config.yaml
color_jitter: 0.1
targets: ["shape", "size"]
stem: "single"
residual_init: "zero_last"
optimizer: "adamw"
learning_rate: 0.0021
beta1: 0.85
max_grad_norm: 0.5
Rows from block 8 of a small image classifier, named by matrix and row number. Rows with one number belong to one channel. Each number is 128 + 32 x the weight over its row's rms, rounded and kept within 0 to 255. All counts start at 0.
After each channel's rows are labels from the 100 images, of 14848, where the channel reaches its highest value: "responds to" is what is common among them. Only what is clearly more common there than usual is listed. The data: dead-leaves pictures: piles of overlapping shapes. In brackets: how many of the 100.
# convs0: first 3x3 conv (model.blocks.8.convs.0.weight, 144x144x3x3, each kernel summed), inputs 0-71
# convs1: second 3x3 conv (model.blocks.8.convs.1.weight, 144x144x3x3, transposed, each kernel summed), outputs 0-71

convs0.34 [125 139 163 148 118 117 144 102 121 111 136  72 102 179 117 127  47 157 158 130  89 146 112 118 123  83  83 130 120  97 100 111  45 144 138 115 123 120 130 113  69 101 145 153 140 126  83 143 157 143 163 111  88 164 111 130  80 137  68 135 114 125  93 108  93 117 182 149 175  93 188  86]
convs1.34 [149 111 124 134 135 131  87 128 107 130 150 123 130 101 169 198  59 167 116  82  88 141 129 180 125 134 101 140  99 113 187 129 133 137 125 183 159 131  98 111  70 127 123 176 162 134 149  88  94  84  80 158 116 145 146 130 158 147  73  82 204 176 103 116 112 141 126 149  92 112 172  96]
responds to: mixed sizes (81)

convs0.127 [104 140 163 110 129  79 103 145 140  81 101 144 172 104 153 100 101  63  68  77 122 105 153 129 129 156 119  99 110 102 101  97 114 122 176  71  99  69 104  58  98 150 169  77 122 135 100 158  79 152 143 145 104 115 124 138 128 170 167 150 113 110 121 135 153 111 118 122 132  89 117 154]
convs1.127 [172 178 120 156 115  92 178 134 154 116 142 153 198  99 119 151  88 166  64  81 101 111  92 127 154 170 141 207 128 110 112 145 118 205 137 161  98 165 116 142 161 120 193 138 125 117 109 110 117 177  74 105  89 139  93 136 176 168 161 119  87 176 110 170 198 125 141  87 103 127 122  90]
responds to: mixed sizes (70)

convs0.129 [138 103 129 171  90 136  36 133 165 122 114 137  99 116  99 117 122  95 110 110 178  73  98 110 116  96 159  75 161 120 142 136 122 110 166 162 144 140  66  74 101 170 114 114 132  85 119 136  45 111  54 135 139  54 110 157  84 112 100  86 127 116 119  76 137 107 105 137  80 113 111 118]
convs1.129 [ 82 107 150 123 110 112 149 108  96 111 168 149 147  97 134 100 184  76 161  86  71 123 120 111 111 115 158 125 129 129  85  79  58 158 207 142 152 110  71 167 118 145 122  76 162  70 142 160 107 119 133 133  91 109 183  71 123 102 156 162 152 163 120 113  91 127 109 105 101 113 131 122]
responds to: large pieces (68); grey (37)

convs0.52 [ 92 131 164 134 102 129 144 128 124 112 112  68  95  90 150  76 141 102 112 122  99 118 134  92 185   0  81 107 158 155 107 115 113 126 114 176 207 135 141 110 144 109 146 144 131  92 140 152 118 105 119 184  65 141 131 141  96  97 151 174 109 124  89 109 119  81  80 106 110  80 146 124]
convs1.52 [140 162 140 140  97 168 133 196 146 131  93  92  92  81 125 152 146  85 117 171 141  74 104  90 171 137  63  88 127 154 172 161 178 183 131 126 106 192 141 199 139 136  72 166 139 138 123 159 121 161 143 103  96  89  94  42 131 107 150 133 145 119 107  47 172 131 125  91 155  94 134 142]
responds to: large pieces (83); gear (33); frame (27)

convs0.77 [125 123 183 160  92 109 164 129 132 154 108 109  78  75 154  96 150  58 159 164  96 119 113 141  71  97 111 146 136 127  82 134 113 103 132 158 137 133  59  80 128 159 107 111  72 144 139 116 109  76 102 148  88 105 126 165  82 149  95 163 117  39 145  97 151  88 117 147 111 165 100 100]
convs1.77 [172 161 148 124 148 192 188 154 145 128  72 153 122 123 111 137 112 127 105 181 128 114 146 134  88 124  80 165 133 159 154 100 119 118 101 133 100 154 104 101 131 204 100 176  85  85 200 100 164 107 141 102 145 110 121 177 112  91 119 206 150 144 119 103 150 163 182 156 144  92 148  99]
responds to: large pieces (100); ring (55); gear (41)

convs0.78 [168 111 179 155 124 125  32 126 173  87 105 165 121  99 107  39 212 124 179 162 124 183 174 118 139 119 139  92 178 134 121 160  98 128 130  86 162 146 109 111 175 124 163 144 111 126  98 123 133  94 102 142 116 117  38 152  87 144  96 141 116 138 135 151 108 134 144  77 126 105 117 114]
convs1.78 [115 102 154 137 160 170 121 153 145 146 140  87 157  71 128  98 166 112 151 124  86 137 186 152 100 107 178 194 166 130  84  96 116 163 160 107 137 195  49  89 114 140 154 101 101  97 146 128 106 100  85 121 189 114 115 143 111 207 145 156 133 184 101 119  92 130 171 126  85 122 102 115]
responds to: grey (40)

convs0.112 [105 117  91  79 102 156 126 107 114 113 110 109 112  88 125 127 151 100 133  89  87 143 101  81  99 155 146 122  95  58 109  92  95  88 123  61 147  95 103  88 114  77  71 126  99  86 103 111 109 111 103 104 124  99  88  78 125  76  89  90 121 101 139  62 100  70  87 103 126 115 138 135]
convs1.112 [132 133 182 136 118 149 175 131 122 128 126 178 112 152 104 131 138 177 159 139  94 153 121 153 149 126 173 145 163 128 184 147  71 147 147 205 189 148 149 127 176 134 152 193 159 153 170 126 141 111 138 158  88 175 156 144 162 125 115 143 158 118 161 129 106 161 136 116 128 145 150 141]
responds to: large pieces (66)

convs0.74 [167 120 155 179 148 157 113 157 104  51 184  99  46  77 126 138 113  84 125 176 167 123 176  80 111 153 131  96 136 127 109  83  85 154 130 123 150 130  87 113  46 126 124  54 104 130 104  90 105 147 129 177 153  87 163 158  99  77  85  82 154 117 124  79 142  68 125  96 131 118 125 120]
convs1.74 [175 119 125 143 110 118 187 132 109 116  93 186 122 197 127 134 114 158 116  98  69 127 118 134 144 126 146 157 116 155 163 135  98 122 148 146 131 109 122 148  99 113 133 147 102 147  61 138  70 147 153 128  19 115  98 175 155  76 175 148  60 181 116 144 111 198 121 161 106 127 126 110]
responds to: mixed sizes (60)

convs0.60 [129 132 144 143 107 106  91 150 137 115 161 150 122 153 113 131 120 122 112 106 159 137 115  81  93 179 116  21 139  68 164 112 148 137 135 142 109 120  88  80 153 140 209 132 105 114 117 127  92 107  83  98 128 110 136 115  86 176 108 175 201 182 156  92 139 114 135 150  77 120  86 115]
convs1.60 [135 101 140 144 117  99 114 126 154 162  95 125 114 133 112 108 148 140 154  96  92 165 147 175 149 133 118  97 108 127 123  89 139 113 143 147 126 105 101  74 131 166 139 152  92 125 168 101 164  90  90 139 125  88  97 106 106 184 131 126  69 115 128 125 130 110 153  89  92 196 115 128]
responds to: mixed sizes (79); rhombus (34)

convs0.25 [ 96 120  94 113  97 115  28 160 146 116  98 126 132 143  96  89 107 110 153 100 112 160 115 102 108 179  90 150 112 140 163  93 112 120 111  99 123 143 121 148  98 124 159 102  78 179 154  64 126  75 123 112 147 112 113  92  83 130 140  93 153 132 113  85 121  75  99 159  65  55 126 115]
convs1.25 [126 114 118 102 162 114 132 166 163  97 105 126 142 160  89  57 108 120 145 112  64 144 174 131 157 161 109 176 187 144 136 118 125 110 141 156 128 170  53 130 148 177 169 118 108  99 174 111 146 128 153 140 137 109 149 139 132 176 171 147 126 118 143  87 123 105 109  68  84  92 163 144]
responds to: grey (32)

convs0.86 [117 116 198 136 183 169  33 132 150  69 117 106 132 120  85  82 124  86  97  86 154 123 160 143 153 127 104  70 118 198  62 148 158 122 164 147 154 172 135  99 144 151  92  98 114 168 126 126 113 109 106  87 160 132 107 123 119 198 137  84  92 159 157 121 177  77 114  87 127 139 121 169]
convs1.86 [130 123 133 102 171  90 125  97  83 144 176 127 156  92 111 106 129 164 118 139  62 136 134 121 153 186 134 134 155 144 166 115 176 145 164 171 123 191  76  79  49 147 169 111 111  80 167 140  88 128 136  65 196 118 211 153 147 175 138 127 135 152 144  91 149 105 137 125 132 125  84 133]
responds to: grey (60)

convs0.31 [113 126 134  99 160 144  69  96 119 111 112 140 136 119 115 140 161  62 143 156 123 139 131 120 129 104  84  77  82  98 130 127 127  79  83 154 104 173  79  73 130 141 149 120  94  85 118 168 120  72 137 166  99  71 166  78  84 150 145 118 133 155 171  93  69  84  98  69 110 160 130 108]
convs1.31 [188 164 165 125 152 155 165 130 167 125 114 179 107  79 135 143 100  90 128 162  83 104 132 153 138 143 131  83 194 146 133 132 154 131 125 156 168 172  96 162 166 173 126 134 150 163 216 192 149 135 145 170 143 106 152 153 179 113 179 205 159 148 148 122 148 135 115 144 121  80 141 177]
responds to: large pieces (74); ring (34)

convs0.113 [118 127  90  90 102  98 112 167  92 122 153 110  67  98  86 150 169 113 148 130 124  71 124 109  99 101 151  98 111 131 104 102 110 138 135  63 102 141  87  75 113 110 175 125 119 114  79  41  90 123 135 148 115  78  70  90 117  78 132 103 117 120 107  68 125 122 103  54 118 118 105 119]
convs1.113 [130 167 130 139 114 132 173 111 165 131 134 138 161 145 116 141 112 152 125 106 152 133 125 112 103 168 152 119 155 157  80 158 145 167  94  72 155 144 205 119 197 109 204 138 105 138 162 138 152 151 130 141 127 198  90 181 149 152 134 157 144 106 165 142 139 143 130 146 156 142 125 162]
responds to: mixed sizes (66)

convs0.96 [125 146 127 112 144 129 111 110 158 132 111 127  91  99 145 157 145  93 163  72 148 149 120 162 121 171  83 100 113 106 151 119  84 173  98  81 107 120  85 140 167 104 158 121 110 140 142 175 160 141 119 111 116 123 117 157 100 132 107  92 133  99  84 103 100 146  89 144  99  89 177  85]
convs1.96 [137 136 110 134 105  83 169 139  95 100 104 114 136  87 131 145 108 127 106  98  79 138 132 183  96 130 130 154 154 103 181  97  79 129 112 157  86 129 164  45 149 122 175 150  60  70 157  84 134 140 135 177 126 111 108 168 117 159 168 114  73 121  90 127 100 175 118 126 159 184 134  89]
responds to: ellipse (32); bar (30)

convs0.89 [170 150 122 167 179 135  83 177 135 101  42  74 140 117 159 101 104 160 125 133 176 124 194  86 101 133  97  59 114 123 134 120 154  97 139 120 116 131  75  69  83 107  92 104 104 111 140 102  87 140 110 123 108 140  95 132  98 119  65  99 121 200 147 105  75  44  77  91 135 163 126 127]
convs1.89 [158 125 142 101 157 121 156 149 101 175 153 134 130 106 199 132 149 115  94 130  58 111  89 130 155 126 148 110 192 140 100 100 162 147 203 129 166 157  90 156 118 110 141  91 157 159 120 142 166 125 126 140 123 110 184  92 216 174 119 115 136 106 151 116  87 123 129  71 110 107 133 178]
responds to: large pieces (73); grey (57)

convs0.42 [123 107 127  70  98  83 131  91 118  84 163  66 150 107 121  79 132  86 104  86 150 138  94 102  68 134 102 126  62 150 143  84 122  79 101  88 100 154 124 126 144 142 157  99  87 113 155  42 120  96 125  85 122 118 156 126  53 135 143 131  93  86 115  62 126 121  65 135 113  86 109 134]
convs1.42 [127  91 181 105 114  84 134 107 125 129  83 155 126 145 158 112 108 119 143 119  63 143 126 161 124 140 108  98 131 162 184 104 113 124 165 152 122 144  70  78 161 160 201 140 140 112 179 151 130 103 194 158 128 181 203 146 129 102 136 164  87 161 164 137 142 100 117 112 147 143 161 114]
responds to: large pieces (77); grey (38)

convs0.128 [110  94 123 127 112 151  66 129 129 124  63 152 152 125 129 115 113 146 152 101 179 131 112 129 167 121 131  97 121 149 108 136  75 161 128 125 110 127 135  95  98 154 101  68 142 125  81 116  84 108 125 123  99  95 131  91  94  74  67 127 150 118 149 110 141 151 134  89  96  57  63 161]
convs1.128 [114 109 112 180 135 131  97 129  87 143 180 188 174 101  93 118 136  90 156 173 113 161 176  65 128 143 163 123 146 140 148 119  65  89 174 114 117 147 119  64 110 120  81 164 159 170  89  93 137 115 175 117  93 135 162 166 131 120 158 129  89 156 168 184 143 147 128 151 114 118  87 142]
responds to: large pieces (86); triangle (70)